{"model": "segmentation model", "image_size": 48, "translate": 0.12, "num_classes": 21, "arch": "unet", "upsampling": "pixel_shuffle", "init": "kaiming_normal", "optimizer": "nadamw", "lr": 0.0049, "beta2": 0.98, "eps": 1e-10, "epochs": 4.9, "lr_schedule": "cosine", "warmup_steps": 220}
Rows from block 3 of a small segmentation model, named by matrix and row number. Rows with one number belong to one channel. Each number is 128 + 24 x the weight over its row's rms, rounded and kept within 0 to 255. All counts start at 0. Numbers have three digits each.
After each channel's rows are labels from the 100 images, of 14976, where the channel reaches its highest value: "colour at peak" is the nearest of a few named colours to the mean colour under the peak. Only what is clearly more common there than usual is listed. The data: flat shapes of many kinds, plain or patterned, on busy backdrops.
# convs1: first pointwise conv (model.mid.1.convs.1.weight, 128x128x1x1), inputs 0-127
# convs3: second pointwise conv (model.mid.1.convs.3.weight, 128x128x1x1, transposed), outputs 0-127

convs1.102:164140124117126121121106106145159164153120111110093147135094130114109173124123111130178102124111150084118112164170173113165127125128108148155099129159116134145109093122124129114127124117105122104145110126098057113150136120167129098096155141147144147098125148074109060164129128113131136144164131123113084179118124164078130091121118131124134123110172120150144147133126138103138141121085
convs3.102:131107109133128121140129157153184147111168124119132127119147094102139078109126088095085133143124134127132135114191178085138121101133084159105118152154102101119132102166114116184157113118135091185148161157117108137127141122153137107100134109128129135152119153137099161091112128128160145109098133116134119162161118123148158082141153169107148163132160128127140120111130148151133140168148
colour at peak: black

convs1.93:147156109115103138106103138149162168158113099084109158127102108109102167124173095105149130105123110088127124156115136140193130106135106159142111114155149152142086100107137161125134118127062119072106130156160106124137121137177129123096157114134170105122135102101096097134129123115143137162155136131127106153124124157134129133077109141089143155145178108144122153150127129113158149118125
convs3.93:154133136129152106120103116157147154122181128134161133100144108115152081125123130122111126148151103141139125085143176104138133145141101176110111160145127113117105118149095159155186109117173081140157170158099101120145156129136107095117136124105138148120106175156090152105115107141134129154094133112146116130140129125146140126166149124116121186136195128116122095093156162119106154152107
colour at peak: black

convs1.83:167089140153068148137117108136123161140162141124100102111137145169124177139114114121128136117110118117151099146134137135132121144160135164146101120150138127142116032165109134118099113153135092131140115150084096146152131103136111116156141134152135144117126106142155094158140117128142130113115113111049108168127122148117139088123112109137161123193139125116137158161132115085135144102120
convs3.83:128133153098141169101097126136095089135147118157070135121158148159150124126120152150118078135185089158153124135065108150093119141108162143101123147100127116115119123088137143078135154129127133119143112139112095115155113149117114135149103142128098135145149117135136086151164137085127118140120116125155087092095147148088071147127127107156111131129119191099123136106126137098104135118138
colour at peak: black

convs1.108:157095130120115127156137125142136136136133184128091133115131124125160054093145153129076185143151124117149138093160094176124085147170133115148173138108141135152117098134132129129142142155147077160120128135117128101127132126134142120173129124173105142113132120150147121137112195137137142151134110148096120089100123099135135145118108091129129122101051150124117130101131114120143140156115
convs3.108:120125144142119134133153138098130154175097156119118144129128185108077164134174127151116131137101127127113146162119070140142166096144152079117161106115121174145164121147114099119102124164138177090136109108137154113088107117098147145131152134155123085152145135068116101145142172140136129084131112154110144135141118116135143102125109159151158151147108120110126182148125116150152135137141
colour at peak: pink; white

convs1.124:177149148104081139115119149141153152128093094119106131119100111109116128093150091065139140129133172110151130133114151111133100131144096157122105120177127131158070108128108170107181110124108125088148141182161115114156102159147128115114144144133145093126128100106107113152121125140151133180135113134111125145136139154137142138090095120087135167152162144151124147157127118080140141108142
convs3.124:115118109112102161153166132124100113146092152163093106153100130167111156118134111128109146099108143143098115163103063158098107101099174064142129104087114145136163155141145123114075141140090148119099117099144135113137116129115160145124116109131110123148131101115164113154139114141171114104165128120093133130140139128122137119070086137122132072129098130142128138139102117132145101086124
colour at peak: black

convs1.82:155121133125142144149113101157162145164131119110113131121099120160117142131120116153164116125105125087108079169182154118156149124125114127134076143131105144134133092119102107118097115128126119131134125117086076143157139091169111082104105133140139160110119132124099071133159140116128145127156145131094090191156100156055145091125134107129136125096153109147145135133110121119138140111084
convs3.82:134161154117141132103123097127072113134103127125132129136121159162137174133110167163174111128128119136131136146073080180141144165123156115140132102128139165128136168072139152078124166129115162084132091113150145126133116140088114155149119157133149136099129104146146088157152132125101134155162143142141128111087138144143092173115120087151100099133112128112136136145129114101130141099093
colour at peak: black

convs1.44:168100105150119143131161113178167154113106103131115127106124150123123150070084106104138108154138105154123130138138135164110131153142056142128089120142100094109121117123079158133135123091153131121161129140122113140143099107144093111139123120112135135136077135135136114159138141099125166125172118190127105183137150105097110134110084120121104115099121130159117151133087130103150138106168
convs3.44:148116109170148133133086124125162137077159084105123130094142142106093100154133123116107137142093137129151114112161128091163126136156103171116125152107106128146093060105123097140159103090149132136122127164139124145128106100098123096100165112119109095105153146070125101115108153098124133137111101165126137132109090149097145080170166125166138133103113123103124122120125133132141148139164
colour at peak: black

convs1.118:135129104131128121149167093166160135134082099128075203110106104133123127113119132089157105139125131165121137102125131108101136098150111147140133125146134118114127192119070122140126154112125110116148147142119127153170119138159096117114147112097148117092082117119099152123119114099113147087166144158170103112120143094123124135113139169137132133095122174129092149135091128138119153130184
convs3.118:120174134124108087133162091124098140112097117120150141145060100115142152139124126123161135125120134107140135139129134128124102121136130105154132086198137125103154144133124125129100147153128124112159107074100175129098135130145154137132128142120177109128090104157067160103144113175098143131149145124103100147163131125153145176102107134102100142162132089150109113156102108170135126143105
colour at peak: pink

convs1.26:140144111118141121141154133156143114102072103119100198131116131097095128129119130139166112129139107128134108122137091122098156129154145111175175123125109098157145179140115109126126130134134134159120140146114129104147140150124137097113179079132085113133127089126147173117128144111157147097140118145187096068116130118123103147136118126149168104141123172122126076124157114151133170167131
convs3.26:139172120149138089145115093148129149087109090138177151126062084104141132157122136109141166125105131134155122118128170092134093112158138126166124111175130112127117102128133134156102129127138116132142125099102182116110134118129144116112147105092161104105114118147088163084112112175107132155149137116094123145158117144132152161107144134107091137150148087140094101135096136181131138126105
colour at peak: pink

convs1.3:168124131122089141144116109129137179144123103114111112112111117156119195140142116102137137124096139124132112155111148102144143130154133165132112124161140126118114080112096143139107118158095144101124130153129119147146156099154127131121143113120151087110121105087116087162095110098155133118116131122062121163114135132131137107111086137116165128184186149103133192173115109108109147086136
convs3.3:120119120149135070153152116137151189138124131135190131125110083114154103112133119126126177105094143100108133112139165125160150127125106144150125124151150112158137131174119147181137098127126091158111159131120129142117135131161124122129134114107161146132097146138120171111090108187141138140120151098127172161162117086171157133118116144107143155149177088167119097115144127156143126133122
colour at peak: black

convs1.1:114156095103128090134118131137132129134057095129098186137121127108082146115139110115170095107145124112112129119119119109111161082120133123143118115125120109147123179130108129141113148115113082109142126133125114099135129136150132112122211064128154086108129106090113157125113127082115141098163156130192112115116134143112121143133100171123146112128154153137111133140103125156129162144098
convs3.1:114168135149117093134146102103114145115072085106157173147053116093122150150130151133168146094097136086146116134136125122163123114153134119162147099173152130140142112127131110135081134160118143118136094087131190128097097126121133141140138125125172094126118088111103136104125136152096122136152139135106157159154105137123137155120127140141109126139095087139111124166102102176144111135123
colour at peak: pink

convs1.13:151150114105073145157117125146103168162131121149122132069125130158116126158100123140128138104104146129147099119075162084097161137150143154140129147144169129123103104155130168140105142168120148113117153128152133124132143123134120139153125105090155097147115137100123101125136081120135130116108100123078127121160158117147161148088132149118177158185146118129114173141131097129177164103141
convs3.13:149106136121139183135122123142157122118159143108056131122159152130105109106144088138077117156145119154152148181149093125119100133129121130107138136136070124127130100099111104135131154129123138130182111145111132143101088116097129118098136132139112107131168139120090069104154155120165148096134114178138099137143116142102117089115160154130122119117110149114145166120103120141175151145173
colour at peak: black

convs1.60:181125124125086138128121110181178148140125145120092116116113106138130133110106113098131083151105158118133148114116169144101141124174109138151119102169124137156112112162132118150169104105110100123141152158167146160136111116160105097124177130097146100137113093106122115117121105102172157183154124160119148137144150151120178130097115119101118113101134130144070148134103099136156145114141
convs3.60:127088123149149122119104121103138166141154116096140115096129117088156094138171121133135137140108079148124106102093171100174164135158107189103124131124121126115117080115113125128161077156152107145124127156154113167157130136121121087119131128120146097087128156105106148122133145126087122134120115140115123162115133122127159128178148106152140181151156113070101099095158145122131147143145
colour at peak: black

convs1.10:160082141122118135146127118150136133123133193116095128116121124119152074110139150136067177143149115122171109085148094185125098148179143112152183138107132132160120096143132112143134127160137087167126121124132141090117140132118129130163125137179110140115145119143159118130128178137138144151121121144101129096109132091136136172122138093116134117105071151130115122096133112113150153152112
convs3.10:121131150133108126118164142091122149178101162124121149123116178113081152141167114149124127117104120112120149143115074127136155104148146087110156104126121165135177125155108103112106134169139172085137106107125155118085096108110160141129155141149120081158133123077104111146139168136131123082137109160107142111154118102130155107142103152151158155148115109112135178150121109157142131151142
colour at peak: white; pink

convs1.55:125133135119125117123135111148136119135120137110112110091117134113130089144097148140079131145118115145203061116157090153080170165154151087170147118097123146112127139127156114141138143146142151143144139125166150093135154137102118126131120090142111133133161125156192173094118154143148158136149142130123113107135149095149148167082158093098157130108113127146124100104157124129155158114124
convs3.55:130132115111113124078137137097104084166113133137120128119144181153103133122138109128129079107142137124090128149098084149108154117148148106076172090105123146108157121175108099110129137146114179079126084102137112123143127149134138122124119140145147098132123129096135121201148121107121115101112108158091158093136144117130143142175114116140145160134095135098151142157163104120098146144098
colour at peak: pink; white

convs1.48:108143112123115114149158135147148132146061116149086182141067107166112125087109133118140113145156128140091130076134101115112137097114125148136114138151121139137154169094058124148139171111120111141138147153119125122154104161149124129135152131116137093099124119127142174118125111098130137077153125184169127100137128114122102105112138168169150122109124171125123129133120154140125153121173
convs3.48:151099123134155173108083170144157109139175172158109122114195174164112123130137127122104106171147146140141151136155130135106133145127123129132145148084106141125093133125138139139174128093125135125125139163160103115133121127132112115127131135157084150114174160124165079163123146090149147112100111158165139108095133150101113095147157140134143126090136171130167157118155136101137148118145
colour at peak: pink

convs1.95:149082119124122134113096153133136132135125161125112086133115128123130165110126124118137151151123112116113116156181138162153094132128111162135112149131123149136128081096125097133116131108124159155098117138101079145142132116163099108101117184152110177124116143098144057176133141115152149158128133117107108164145093141096131089133128092128102107127141117140157117131102154053135150131081
convs3.95:109108143106116135126129118103069121156110135135121110148123138146174151119161161140154117113128123166116126120035095167139153149105152138124145110095147150123144145084141156076104141157118143114113092130160127142168128168121113128153104147135126137089129109124149109163155125127094102142164140127137142121093157129115101160112101070149120106145118132097112117114161124082118130083119
colour at peak: black

convs1.52:109152092100135107142153144143152123102082129136118180107131099108108109125126139156120124156127117142161065080154084116127157113146145089168114125106124102128129199145123103149127153143136127139114134136121124118137143150123147116150153075164122126117130101113137158098113165109166145104160148138168111090110136106135107138110130122131152091111101170125125126119168112170162189141130
convs3.52:120096129090111161095145163112117096176134168143077133129179182153109125101146120142097091127166122129095130158109076165112157127107147112080156121080110147129149156145108118099133132134124141100117122130132085123144131158120122136136106144152096128149139136108151087201156140104145106103114119134138146111112149121141110113148101120139165135135126162108136148125163124077112127121121
colour at peak: pink

convs1.49:173104123139128107110122161116152124122131141131110097162108148126143099131114144128157118115138142096112145149120139128134118130135112163138125136148092137114169124116105136114132129109120119133150164104053042143124127119145118093130131165150128174090146143106130065162103133091112123122143128115113093161127127175089135087155109137175098106100134140107153130143144130093078147134091
convs3.49:118147145117132116102107091105072106149111123142125142130116157132143139144134181129159108106149088138130108108053101140112142136138176126132143120103167135126112136106126164063110128149147155103126087108123103105146125143120113139157119143126129126107134121127139118176128128098085091155124117145121132087082130126106111173136101072163097136129105131114101112137152136088101124097079
colour at peak: black